Rows from block 10 of the encoder of a small image denoising autoencoder, named by matrix and row number. Rows with one number belong to one neuron. Each number is 50 + 15 x the weight over its row's rms, rounded and kept within 0 to 99. All counts start at 0.
After each neuron's rows are labels from the 100 images, of 14848, where the neuron reaches its highest value: "responds to" is what is common among them; "patch colour" is the nearest of a few named colours to the mean colour under the peak. Only what is clearly more common there than usual is listed. The data: small renderings of single solids in any pose.
# fc1: MLP up (encoder.blocks.10.mlp.fc1.weight, 1024x256), inputs 128-255
# fc2: MLP down (encoder.blocks.10.mlp.fc2.weight, 256x1024, transposed), outputs 128-255

fc1.314:47 76 45 67 51 43 60 55 72 56 68 39 69 37 35 60 67 47 54 53 57 31 61 80 65 54 59 31 52 64 95 77 27 38 35 71 67 38 81 54 38 49 58 32 43 26 47 18 38 24 42 56 51 45 60 70 23 53 44 42 44 58 57 50 27 58 28 69 60 58 40 53 47 25 56 34 73 43 51 68 41 67 36 54 43 46 46 44 40 53 45 65 45 67 40 51 21 33 36 72 40 79 46 33 80 66 53 55 89 42 53 68 56 39 32 70 46 40 46 56 59 70 17 54 35 59 54 40
fc2.314:60 55 41 41 28 26 29 50 59 00 53 08 46 56 36 55 50 74 61 55 44 19 44 58 39 69 36 40 62 62 49 49 00 61 42 51 36 59 67 47 50 63 53 40 48 51 53 58 00 50 72 49 54 42 37 48 37 46 43 35 35 38 55 45 49 54 44 70 59 36 54 62 67 41 50 42 74 51 45 55 55 52 40 67 43 51 33 41 41 87 38 36 42 55 43 52 85 52 17 56 40 70 54 35 46 79 44 51 44 65 61 57 52 47 70 45 49 51 50 42 43 55 58 65 25 56 51 45
responds to: black
patch colour: black

fc1.198:40 49 65 70 51 48 61 68 83 12 69 45 53 77 64 44 31 43 60 44 45 25 40 85 69 46 46 37 48 32 54 74 54 47 36 46 57 61 69 69 70 41 58 39 38 47 34 46 78 34 58 47 26 42 58 50 48 55 67 48 59 35 61 68 51 48 54 58 46 57 59 59 56 43 38 63 58 64 30 46 45 36 49 35 51 33 48 64 70 89 74 25 41 58 77 54 75 60 35 45 77 54 65 44 41 70 46 36 55 50 45 40 71 52 71 70 48 69 71 59 74 55 50 67 39 36 47 53
fc2.198:43 58 45 51 53 49 59 53 26 74 27 87 35 10 61 67 77 47 38 48 42 71 45 59 56 66 48 13 37 57 65 62 55 36 49 67 55 30 43 51 51 78 28 26 49 76 58 72 88 55 27 61 40 51 40 36 44 62 61 33 42 63 81 32 44 47 52 31 55 56 45 29 32 69 39 62 57 42 25 43 53 66 46 46 59 53 56 50 51 34 60 60 37 69 59 51 43 47 60 68 26 51 48 63 51 51 35 49 41 31 50 41 43 48 49 45 32 54 44 38 48 59 39 48 60 18 50 27
responds to: white
patch colour: pink

fc1.308:41 39 29 27 39 22 28 36 41 30 52 33 50 51 67 40 57 65 47 75 65 72 45 53 14 37 58 27 45 25 22 29 52 68 42 27 39 32 48 60 72 62 28 67 66 49 42 46 60 56 49 45 64 53 28 57 53 56 45 57 32 50 44 54 39 59 61 66 33 32 42 40 23 35 48 67 29 30 60 46 50 46 54 61 48 49 62 46 69 39 36 62 60 83 67 52 54 64 75 47 36 26 46 42 32 42 55 27 17 40 28 50 40 41 38 46 40 62 48 46 32 50 71 52 33 38 25 47
fc2.308:58 62 67 62 41 30 35 54 50 09 38 34 28 68 53 59 21 74 55 46 51 43 45 53 41 54 32 85 42 57 49 41 60 52 45 49 37 49 42 43 48 47 46 68 50 46 56 53 51 65 63 44 43 46 40 50 33 44 43 60 37 50 51 31 50 28 59 64 67 49 62 40 55 60 42 63 45 54 50 63 65 50 57 70 41 40 21 58 45 52 56 35 58 31 45 47 63 49 48 59 46 68 37 52 28 58 33 54 58 65 63 45 52 52 63 48 58 63 46 50 38 42 57 50 37 25 62 55
responds to: spring
patch colour: black

fc1.8:41 51 56 76 56 74 64 55 60 35 67 54 24 50 59 55 47 43 63 76 41 61 29 84 67 56 60 52 51 53 37 49 45 51 41 35 59 39 56 59 56 55 69 64 57 46 45 43 76 44 43 50 54 47 59 62 44 41 58 49 22 53 72 61 52 34 51 73 49 44 42 57 31 42 20 46 57 58 25 23 32 58 56 50 62 63 45 56 60 66 63 35 23 45 42 66 35 62 52 37 81 42 41 38 37 15 48 45 79 48 48 40 63 72 57 63 51 42 27 48 64 38 75 55 69 12 65 27
fc2.8:55 57 42 71 48 39 54 55 42 98 51 73 12 32 56 18 49 45 47 50 32 82 32 49 60 75 58 17 41 56 54 57 62 39 60 53 64 53 38 44 52 44 36 28 55 79 45 62 63 44 47 85 38 64 39 43 64 53 55 53 43 26 75 47 55 53 42 23 57 48 53 47 58 55 37 64 64 52 13 41 46 67 58 52 46 62 73 46 60 46 67 57 36 69 50 55 37 17 46 63 62 59 52 64 50 61 55 48 42 39 57 26 60 29 26 38 54 53 53 43 58 50 59 55 57 41 37 36
responds to: white
patch colour: pink

fc1.173:57 46 49 28 31 46 16 44 56 53 57 58 37 38 67 57 51 76 58 45 60 56 37 36 42 48 38 29 50 45 23 51 44 37 67 24 61 41 23 56 73 74 31 54 80 58 18 70 51 72 67 70 66 44 12 38 68 73 49 58 31 39 38 53 68 64 68 59 44 49 66 38 42 67 49 60 13 34 72 47 49 48 67 19 68 28 80 44 47 26 53 40 53 60 38 41 28 59 57 34 41 30 58 62 48 53 62 54 33 61 30 35 49 53 30 42 32 32 42 39 29 64 59 28 56 54 34 50
fc2.173:54 55 49 69 49 47 62 29 41 26 42 22 13 65 34 32 36 56 42 55 41 50 32 50 58 79 36 66 60 64 48 41 57 66 48 56 32 55 54 52 43 49 46 39 47 67 49 46 93 48 54 50 56 35 36 51 38 36 43 36 72 56 52 44 54 42 32 48 56 31 61 40 62 57 47 55 54 58 37 44 53 52 40 62 35 49 44 39 30 75 37 25 30 39 62 52 53 56 40 51 62 70 48 53 16 64 33 55 55 52 52 57 44 43 63 58 61 39 57 40 46 33 56 53 60 39 49 56
responds to: black
patch colour: black

fc1.521:42 31 20 31 29 11 16 35 31 50 30 20 54 56 47 34 49 59 54 78 63 49 33 68 33 57 47 44 43 27 29 28 35 67 28 38 47 32 44 52 76 47 39 63 58 45 33 43 45 37 33 54 47 51 34 67 48 58 52 48 34 59 27 37 26 69 53 69 39 43 31 57 33 44 50 63 47 29 50 60 29 54 31 70 48 45 66 44 61 48 28 56 63 78 61 53 52 53 68 44 46 40 40 29 54 52 43 31 25 50 24 46 39 42 43 50 42 48 50 37 34 58 60 53 17 26 31 60
fc2.521:56 49 60 57 47 46 42 40 50 41 41 37 20 65 36 54 25 67 38 43 50 32 34 59 45 52 59 99 53 46 43 32 89 47 50 39 59 34 45 59 51 55 58 46 59 39 47 60 54 64 64 42 46 49 26 52 46 41 56 55 58 56 48 61 51 28 60 58 50 54 46 51 72 56 53 66 52 48 46 55 59 60 47 42 42 46 25 37 48 66 58 52 46 30 43 27 49 53 62 62 50 66 45 65 31 58 47 42 47 62 65 38 37 47 53 38 33 59 40 60 45 57 57 41 41 37 53 48
responds to: spring; cube frame
patch colour: black

fc1.467:82 48 74 41 35 74 43 69 56 51 56 56 40 52 48 19 54 41 36 43 52 56 59 36 64 61 54 62 86 57 31 67 41 73 53 67 58 25 66 50 51 51 35 64 49 68 47 24 40 25 45 41 42 58 76 41 58 34 39 54 64 56 38 74 54 57 52 38 73 44 44 45 60 72 41 36 50 62 53 59 62 70 49 47 46 48 20 58 38 67 53 52 49 67 29 62 49 64 41 45 24 66 35 59 51 48 79 58 70 87 56 79 50 84 64 78 60 68 51 68 50 48 57 54 71 57 37 53
fc2.467:44 48 67 61 72 38 45 41 40 53 50 68 42 43 56 53 66 54 69 83 51 72 41 49 53 75 46 12 58 47 67 59 01 53 56 63 35 49 47 43 46 54 29 62 46 51 45 61 36 48 76 41 58 57 36 48 51 43 58 40 45 35 56 45 50 51 60 43 57 59 55 58 91 65 58 41 47 43 53 46 42 60 64 50 59 70 48 52 64 58 62 58 37 68 51 89 52 57 67 49 44 53 57 51 46 57 66 67 45 42 62 51 44 51 44 49 36 41 58 36 51 59 48 47 59 52 37 52
responds to: white
patch colour: grey

fc1.716:64 45 25 59 14 45 32 46 57 75 42 38 43 45 47 35 74 63 31 71 61 43 35 51 77 57 52 69 61 26 45 41 46 63 30 45 58 46 40 25 84 53 45 57 65 60 50 55 44 53 28 37 53 53 09 42 37 52 86 59 77 47 27 39 27 55 46 47 59 37 22 47 40 48 47 58 39 47 51 73 46 42 34 49 39 61 54 39 50 29 50 29 33 74 42 46 67 64 83 60 63 41 27 63 46 26 58 36 26 51 27 44 30 38 62 37 32 40 60 52 49 62 54 66 46 24 39 67
fc2.716:45 56 66 46 58 30 27 50 39 31 48 43 56 34 32 62 00 90 66 31 42 22 56 55 34 42 35 68 44 58 41 63 66 43 41 53 53 58 47 54 51 46 38 61 34 31 66 32 50 56 64 40 48 63 62 47 59 43 35 48 00 44 73 55 56 35 31 66 82 44 55 53 56 46 39 55 65 45 42 55 86 55 44 43 46 42 27 55 50 48 64 57 36 34 45 52 41 54 38 67 38 42 42 48 32 44 35 58 49 53 62 50 31 54 66 46 63 44 33 52 29 48 42 34 34 66 63 62
responds to: spring
patch colour: black

fc1.428:26 46 55 42 63 56 80 71 34 59 39 59 52 24 49 25 55 44 57 43 50 57 50 29 47 32 77 75 34 59 80 90 68 27 47 48 47 57 56 60 36 64 45 61 64 43 22 37 61 83 46 70 77 60 67 22 63 52 48 49 88 66 44 44 48 29 27 53 47 60 59 48 45 54 39 32 66 57 61 66 47 68 68 48 32 56 30 55 53 31 72 71 62 54 48 56 52 53 63 68 62 60 64 51 39 25 49 36 81 39 54 38 41 62 64 80 65 55 41 67 33 38 31 38 38 74 57 60
fc2.428:58 48 68 53 57 38 60 34 41 38 58 67 53 41 49 79 67 58 62 69 46 35 44 57 42 65 45 16 63 27 67 43 00 45 59 66 39 51 43 62 65 36 22 60 33 48 53 69 28 52 58 30 44 52 38 56 66 38 46 59 39 59 38 58 61 54 39 50 47 47 35 50 80 75 46 49 52 33 67 60 43 71 57 50 43 54 42 62 23 56 57 51 38 40 46 31 34 63 52 50 29 61 40 40 55 51 32 72 21 51 44 43 38 54 41 32 44 38 61 54 61 60 52 51 62 49 48 58
responds to: pink
patch colour: brown

fc1.580:52 32 60 64 43 22 38 57 62 61 40 37 51 69 30 35 55 68 46 62 48 44 57 44 51 48 72 74 55 37 60 42 61 30 58 61 49 69 50 66 35 41 35 61 39 28 57 42 53 55 49 31 43 59 74 44 26 67 36 60 29 60 55 61 43 65 34 68 45 35 55 41 43 18 42 36 76 43 38 52 80 55 40 56 44 58 49 44 59 60 60 93 54 72 61 43 59 48 78 43 59 66 35 52 39 62 24 41 31 40 40 37 66 43 56 46 42 25 54 62 56 44 43 57 61 60 39 51
fc2.580:38 37 52 43 54 49 38 33 45 54 42 36 10 64 33 26 65 63 44 55 64 60 43 54 54 53 47 74 41 48 46 46 73 39 51 47 44 30 47 58 44 58 50 40 75 65 52 50 52 35 65 46 58 46 13 45 49 49 52 34 88 59 50 37 42 53 57 49 41 46 39 57 40 59 55 50 45 51 47 49 50 53 57 52 37 54 43 45 22 40 46 41 29 47 50 61 52 43 42 54 64 56 48 60 45 60 55 61 53 40 43 47 43 54 33 50 43 57 54 55 43 65 52 43 50 44 50 43
responds to: black
patch colour: black

fc1.40:59 34 64 59 51 37 37 32 47 78 29 68 46 51 38 39 74 55 37 54 62 35 57 29 42 46 59 55 48 46 45 60 71 43 59 76 59 77 11 43 51 56 51 51 52 66 58 84 23 55 36 63 44 56 50 52 52 43 61 43 71 60 31 52 51 41 64 38 69 43 64 37 65 53 62 65 42 37 81 62 38 38 45 32 37 40 48 42 37 38 42 61 75 59 62 59 61 59 83 29 41 65 32 81 46 56 61 47 48 52 46 42 26 47 36 38 56 60 49 34 28 59 46 63 52 75 46 60
fc2.40:41 52 45 66 55 54 26 34 43 54 60 36 21 50 43 28 48 42 69 50 49 78 49 46 44 60 47 50 53 59 50 64 91 44 66 38 65 55 41 47 47 31 31 42 59 78 50 62 49 53 52 60 35 51 38 49 68 55 58 37 36 43 56 43 63 59 40 52 66 69 53 65 39 42 51 48 49 45 28 45 48 51 47 63 55 53 59 43 54 38 51 46 48 59 53 51 41 32 31 45 55 54 56 58 45 62 64 48 66 43 31 12 54 38 17 37 41 50 57 52 49 73 54 61 49 35 36 66
responds to: white
patch colour: pink

fc1.619:53 17 41 51 33 38 48 45 53 25 33 28 42 42 36 58 40 80 45 57 68 51 38 77 47 60 47 26 47 30 27 50 51 68 59 40 51 24 51 37 83 66 33 54 54 47 41 41 27 57 42 32 41 67 30 53 53 49 74 44 72 36 64 47 21 55 58 83 42 43 63 25 25 39 38 43 29 19 63 52 73 60 29 47 46 50 60 47 70 34 15 82 45 41 62 50 63 41 52 70 59 35 46 38 45 46 44 47 49 59 32 48 29 49 32 45 14 34 51 65 39 57 40 40 53 18 30 64
fc2.619:49 53 50 61 47 40 46 55 44 18 55 33 31 61 50 34 27 64 47 48 33 65 31 74 47 65 47 88 46 40 43 37 88 54 56 38 57 63 54 50 35 53 48 46 40 50 56 58 71 50 71 42 49 53 35 73 46 44 51 52 23 61 61 31 58 33 58 72 52 55 50 49 67 61 51 41 41 60 34 57 59 56 55 45 52 46 43 49 43 50 57 41 45 45 55 55 41 57 59 45 49 74 43 59 42 58 53 53 48 46 52 50 49 49 51 52 48 40 53 51 41 49 54 52 44 38 55 45
responds to: black
patch colour: black

fc1.329:68 41 63 48 31 40 14 17 51 55 34 54 40 52 35 41 62 47 57 57 61 41 39 39 29 71 56 31 36 41 22 42 52 55 51 49 46 65 32 50 51 57 56 68 35 51 61 58 26 34 44 28 56 36 42 62 50 30 77 48 34 54 41 57 65 60 62 48 84 37 48 50 46 47 56 51 36 54 59 35 38 45 52 50 42 56 44 29 32 51 29 62 53 78 63 67 35 48 45 22 52 33 52 68 35 55 73 65 53 46 47 45 60 44 46 46 37 47 51 31 31 63 64 73 74 57 35 31
fc2.329:57 50 44 49 51 54 29 51 49 38 78 20 37 59 44 56 39 51 49 34 68 59 42 52 41 61 54 66 57 42 37 48 85 45 59 44 66 52 41 57 49 47 42 52 45 32 39 29 35 60 49 41 43 56 66 51 66 60 49 37 44 60 66 48 56 62 35 53 55 70 64 43 41 58 54 54 59 54 42 45 71 50 49 50 63 44 57 59 39 53 52 37 48 39 54 61 47 57 42 47 50 47 46 58 39 56 40 47 60 45 43 31 54 39 45 45 65 51 42 63 50 68 52 54 44 49 46 57
responds to: blue
patch colour: pink

fc1.453:73 38 38 34 22 33 21 52 50 64 60 52 66 35 33 11 83 59 39 63 59 42 65 14 59 64 43 19 62 52 45 41 30 52 43 26 55 42 24 36 57 56 48 56 51 52 34 49 27 44 35 34 60 50 21 60 62 42 53 27 37 44 39 62 50 67 39 33 62 30 45 51 32 59 35 41 29 66 57 32 38 41 41 60 43 38 48 41 36 29 37 38 46 68 43 40 57 52 52 28 58 39 27 48 51 75 65 37 25 44 52 52 55 55 65 56 47 39 52 33 40 57 55 53 50 51 33 33
fc2.453:50 57 58 50 50 50 62 52 49 32 45 62 50 58 47 66 51 48 58 65 47 45 52 53 41 46 39 42 64 44 67 43 11 43 52 66 25 50 50 50 49 42 47 45 47 42 54 52 51 44 60 36 49 44 38 48 48 39 45 48 71 42 14 55 61 38 45 56 56 33 49 78 72 54 35 53 30 48 69 49 39 56 44 42 44 65 38 53 55 44 67 40 44 63 60 57 52 56 57 53 62 57 52 46 47 57 54 51 51 54 26 65 63 55 55 54 69 53 62 50 44 35 56 58 67 55 63 46
responds to: cube frame; spring; red
patch colour: brown

fc1.323:38 16 49 39 38 18 23 40 34 51 54 39 54 56 49 29 65 63 54 54 48 58 57 65 30 31 47 22 45 35 44 21 37 70 42 27 33 62 40 35 57 53 35 52 53 44 41 62 49 54 49 52 75 29 18 84 45 42 50 44 29 43 47 41 40 67 45 53 35 61 51 63 35 33 39 60 45 45 52 42 19 47 32 54 68 38 68 47 42 50 56 36 91 60 52 24 37 51 52 49 44 37 57 38 41 52 57 46 16 40 29 60 52 41 57 42 46 47 46 17 43 48 68 48 24 40 33 28
fc2.323:56 62 37 64 38 53 64 63 57 10 39 28 36 48 49 41 16 54 37 22 55 19 31 57 45 62 39 99 51 41 39 42 54 58 46 50 47 47 39 53 58 51 53 60 53 53 53 47 28 74 63 50 25 53 61 36 42 49 41 53 75 46 30 58 41 35 50 51 38 57 39 42 65 62 51 64 56 44 40 41 69 57 54 56 52 45 20 76 37 70 67 48 48 27 30 65 52 50 45 43 33 76 49 39 44 73 42 42 60 77 73 31 60 52 65 47 37 63 32 50 32 36 49 51 65 38 57 54
responds to: spring
patch colour: black

fc1.20:66 62 58 35 38 41 53 50 76 43 65 46 42 17 42 49 60 27 53 41 53 60 49 55 66 52 31 27 50 69 53 28 29 57 26 21 46 24 67 39 58 42 47 40 49 53 34 49 66 32 41 30 52 32 47 47 51 66 58 37 39 45 53 37 55 35 45 52 42 39 33 41 39 82 31 27 48 40 44 64 35 69 17 52 36 64 53 51 64 54 48 28 30 60 39 36 38 59 57 73 55 44 74 28 58 45 41 59 40 49 67 60 59 56 33 42 58 22 58 53 62 65 51 26 52 35 47 31
fc2.20:26 23 50 63 56 51 28 40 35 41 61 47 43 64 38 48 31 56 70 40 43 73 37 63 44 80 40 63 40 48 30 61 66 45 59 34 47 40 41 52 45 43 54 62 51 34 55 45 21 61 45 53 39 69 58 65 43 44 51 37 25 48 50 56 50 60 37 43 59 48 75 60 39 43 48 50 53 58 26 31 53 53 60 45 62 52 60 46 27 55 48 66 57 55 57 53 49 18 44 41 61 41 32 56 18 45 55 43 46 36 38 15 53 52 50 51 55 61 47 47 57 49 43 75 50 45 45 59
responds to: white
patch colour: pink

fc1.232:48 73 40 40 51 55 88 82 59 26 51 37 59 59 53 68 41 03 52 55 52 58 52 52 58 40 66 67 64 43 52 69 62 24 60 47 39 55 68 61 45 47 39 20 62 57 47 49 61 65 58 64 54 57 82 09 60 56 34 67 59 60 66 47 61 59 54 59 48 57 58 52 51 46 51 51 85 48 34 30 53 63 42 45 40 34 31 54 43 18 57 77 42 31 61 40 82 29 52 74 51 61 52 59 55 29 48 40 67 54 44 67 42 41 33 49 45 44 55 48 53 36 51 52 72 41 67 63
fc2.232:64 67 31 48 75 46 31 74 50 00 59 50 54 25 59 61 58 46 46 27 52 19 65 60 43 35 48 82 49 58 57 40 49 60 53 55 55 52 60 42 54 47 46 56 58 63 45 40 49 48 57 62 63 42 55 62 25 47 34 42 61 44 19 48 33 22 66 30 47 50 49 37 43 32 62 62 53 35 56 55 28 51 45 52 32 53 51 55 60 63 68 66 58 29 43 48 40 23 61 46 40 46 61 37 51 57 63 56 50 55 36 59 42 49 79 40 48 60 59 27 45 19 46 64 59 74 50 56
responds to: red; black
patch colour: black

fc1.193:59 41 39 31 67 58 52 46 33 69 39 61 56 62 61 51 53 50 62 43 45 34 51 52 45 57 50 64 81 49 63 67 40 64 65 53 53 76 33 39 47 33 81 34 40 44 49 67 45 39 71 87 52 46 50 57 55 36 29 34 49 85 50 48 53 74 63 59 57 79 56 47 46 44 68 63 63 72 48 53 29 32 62 54 57 45 37 64 21 57 57 27 54 66 56 54 57 68 72 52 70 55 68 51 68 41 50 39 31 45 56 43 41 46 48 51 57 96 56 26 50 18 85 48 48 62 83 39
fc2.193:44 55 51 70 37 44 33 48 54 27 40 34 49 47 48 56 23 75 45 38 48 54 29 63 52 66 50 89 49 56 47 44 87 49 58 52 50 45 54 56 59 53 47 54 48 53 63 54 65 52 48 51 53 42 35 58 41 34 48 54 36 62 68 58 71 62 55 61 59 57 59 60 49 57 56 40 42 50 38 51 54 47 41 44 55 60 34 43 66 50 52 58 57 59 59 52 46 52 53 47 51 49 43 69 40 48 58 58 44 47 43 35 40 56 67 51 46 50 49 49 35 50 61 59 44 35 48 44
responds to: blue
patch colour: pink

fc1.569:30 58 58 49 40 84 68 54 44 32 54 53 38 61 48 74 44 24 68 32 45 83 38 64 24 29 66 54 26 46 40 84 45 29 52 43 61 41 83 68 39 49 39 50 59 35 39 33 87 57 50 50 35 44 85 41 55 35 27 45 42 52 68 42 58 59 52 52 51 43 51 55 53 34 47 35 70 32 29 60 39 51 44 53 47 39 43 69 67 55 40 77 42 46 30 67 67 65 38 57 39 55 44 57 51 52 30 40 79 73 45 67 47 35 35 71 41 60 52 32 79 38 50 65 43 69 69 56
fc2.569:38 50 64 33 49 53 39 36 44 26 48 74 63 67 46 71 76 75 67 66 33 43 55 62 41 41 29 23 55 47 49 51 00 33 52 60 32 64 44 60 49 48 33 62 47 34 55 47 13 51 59 17 50 50 38 73 53 28 56 58 52 57 29 49 52 43 50 64 47 24 41 54 61 50 54 53 45 46 48 56 17 55 57 52 44 48 37 48 43 50 61 53 58 58 54 42 54 55 65 47 67 42 50 57 40 53 46 66 51 49 49 70 49 49 67 66 50 49 62 52 44 41 53 59 47 61 43 52
responds to: red
patch colour: brown

fc1.762:52 65 63 77 55 54 63 68 45 36 63 52 54 44 50 33 57 60 60 40 51 50 56 41 48 53 56 56 59 56 63 38 79 39 66 43 36 60 58 51 43 38 46 68 31 34 40 40 50 45 67 47 22 72 67 27 54 49 39 36 46 61 52 55 58 74 33 49 35 62 28 72 44 53 47 50 39 41 57 28 45 34 60 57 54 46 60 60 53 69 70 70 43 53 45 54 47 55 66 52 48 38 26 52 39 70 35 65 64 77 64 41 58 33 70 75 54 41 53 66 89 53 23 37 73 65 63 69
fc2.762:54 48 57 43 57 36 38 29 32 26 37 34 16 53 47 27 42 88 46 53 43 55 36 60 56 71 44 66 50 53 66 47 37 54 66 61 36 62 56 46 60 66 44 38 77 43 51 43 56 31 59 51 60 58 22 49 50 57 57 42 72 49 40 51 62 54 47 48 51 48 40 52 63 71 57 59 44 43 44 48 58 51 53 44 41 47 45 58 34 51 34 27 40 46 54 52 59 49 40 38 55 54 46 73 40 49 48 52 50 42 65 32 41 45 33 61 55 58 65 47 51 64 51 49 48 50 41 58
responds to: black
patch colour: black

fc1.414:72 27 11 50 27 51 60 44 61 36 28 45 40 60 49 49 49 40 61 61 28 71 44 48 53 71 58 46 57 46 49 52 29 44 45 34 66 23 30 39 62 57 55 37 70 55 67 34 54 62 57 41 85 30 49 41 27 51 61 85 41 73 16 27 46 61 34 61 70 21 36 40 38 20 63 40 77 62 64 82 42 51 63 51 33 69 58 30 51 48 61 51 49 69 46 41 79 57 59 65 70 57 40 59 47 37 62 45 34 73 37 75 55 38 48 39 64 39 38 31 25 36 56 52 51 36 50 37
fc2.414:51 57 59 45 36 30 52 45 40 52 64 30 41 18 32 48 46 61 43 34 21 60 76 45 59 42 42 84 57 41 56 58 27 55 49 48 57 65 58 48 60 37 32 59 43 43 65 47 45 43 59 60 28 67 73 15 73 52 41 55 46 46 58 41 54 36 54 51 38 26 54 60 62 55 57 43 22 54 31 55 79 53 55 44 49 44 36 70 34 80 44 28 26 42 52 72 44 29 22 59 66 49 48 50 42 55 52 54 33 47 74 55 41 51 75 34 63 53 47 46 38 64 61 39 56 56 58 68
responds to: black
patch colour: black

fc1.458:46 65 69 72 73 68 70 54 66 39 64 65 50 76 57 37 41 55 37 51 43 55 60 56 56 52 59 72 64 51 64 58 86 50 60 55 54 62 62 53 49 52 48 65 21 42 71 59 66 41 50 62 52 56 90 31 47 35 34 58 54 57 63 48 78 33 48 39 31 45 69 71 81 57 50 68 64 74 55 66 58 43 68 45 53 64 47 57 68 67 69 40 85 46 26 54 55 65 57 42 67 81 74 49 63 56 51 48 60 36 57 61 77 60 82 42 62 78 57 59 46 21 65 62 68 81 83 51
fc2.458:48 55 64 67 37 41 47 49 45 41 43 36 29 59 48 52 24 72 47 49 40 49 28 62 46 72 49 94 54 56 50 46 92 47 56 56 41 46 46 52 58 52 41 59 41 55 52 52 73 63 67 36 47 51 27 37 50 37 35 53 69 45 59 47 44 43 53 56 55 59 45 61 71 69 54 51 55 46 46 60 72 52 70 49 49 51 26 47 44 50 60 69 47 38 42 51 44 60 44 54 59 63 31 54 37 54 68 64 53 34 50 33 54 56 50 38 50 54 46 56 38 47 57 54 53 40 60 52
responds to: cube frame
patch colour: black

fc1.356:63 26 55 77 22 39 22 30 39 71 30 49 50 39 40 37 71 58 40 54 46 61 53 34 47 69 58 58 73 43 30 36 68 27 42 50 16 54 30 40 65 39 56 47 57 62 56 54 38 60 27 85 70 42 43 50 58 36 37 42 57 46 34 51 40 52 59 54 53 43 30 67 54 40 62 54 65 47 49 66 47 37 48 63 46 42 44 54 39 43 39 50 76 78 59 46 55 59 57 67 41 55 43 73 52 43 67 26 45 61 34 42 42 45 77 46 57 71 49 25 31 69 64 59 56 73 42 48
fc2.356:45 44 53 51 38 50 43 50 58 39 52 29 39 54 60 42 38 74 50 48 59 65 40 53 57 58 53 73 48 61 46 46 76 50 62 42 49 52 56 68 57 56 45 50 51 53 42 53 65 40 57 62 48 51 51 59 48 47 48 39 38 48 63 52 53 49 55 54 57 53 52 60 29 64 63 42 37 44 38 64 53 66 53 35 35 62 53 35 48 37 46 38 44 41 55 50 37 38 41 41 60 50 49 63 55 47 55 49 56 37 36 37 53 51 66 53 41 46 47 42 58 65 56 64 53 44 52 48
responds to: white
patch colour: white

fc1.229:61 20 73 48 29 45 23 59 58 70 40 45 41 42 34 29 87 39 34 59 55 50 53 22 40 54 69 50 49 44 25 52 65 44 25 40 73 66 24 29 67 45 65 46 45 55 61 86 31 64 44 49 64 48 49 39 48 36 55 38 63 44 38 44 48 68 62 42 67 51 41 25 60 54 61 47 45 49 69 75 41 34 48 45 28 30 55 34 48 59 31 66 88 63 64 48 58 48 68 50 43 71 48 66 58 59 65 47 43 53 47 65 24 42 62 33 59 50 58 22 33 43 46 58 37 72 66 43
fc2.229:46 48 41 61 52 51 45 44 56 27 65 33 25 59 60 29 51 57 56 39 53 74 47 55 52 43 63 69 45 53 52 48 85 55 59 55 65 47 38 65 53 39 36 45 53 69 51 46 58 43 55 57 45 53 45 46 61 54 41 39 43 39 62 47 51 64 41 51 56 62 41 57 36 51 43 46 49 47 37 54 43 62 39 40 50 48 62 45 48 45 42 26 46 62 52 53 44 27 37 33 65 48 52 47 48 65 42 56 63 38 37 35 48 43 36 56 47 39 61 46 58 53 60 61 54 40 33 55
responds to: white
patch colour: pink; white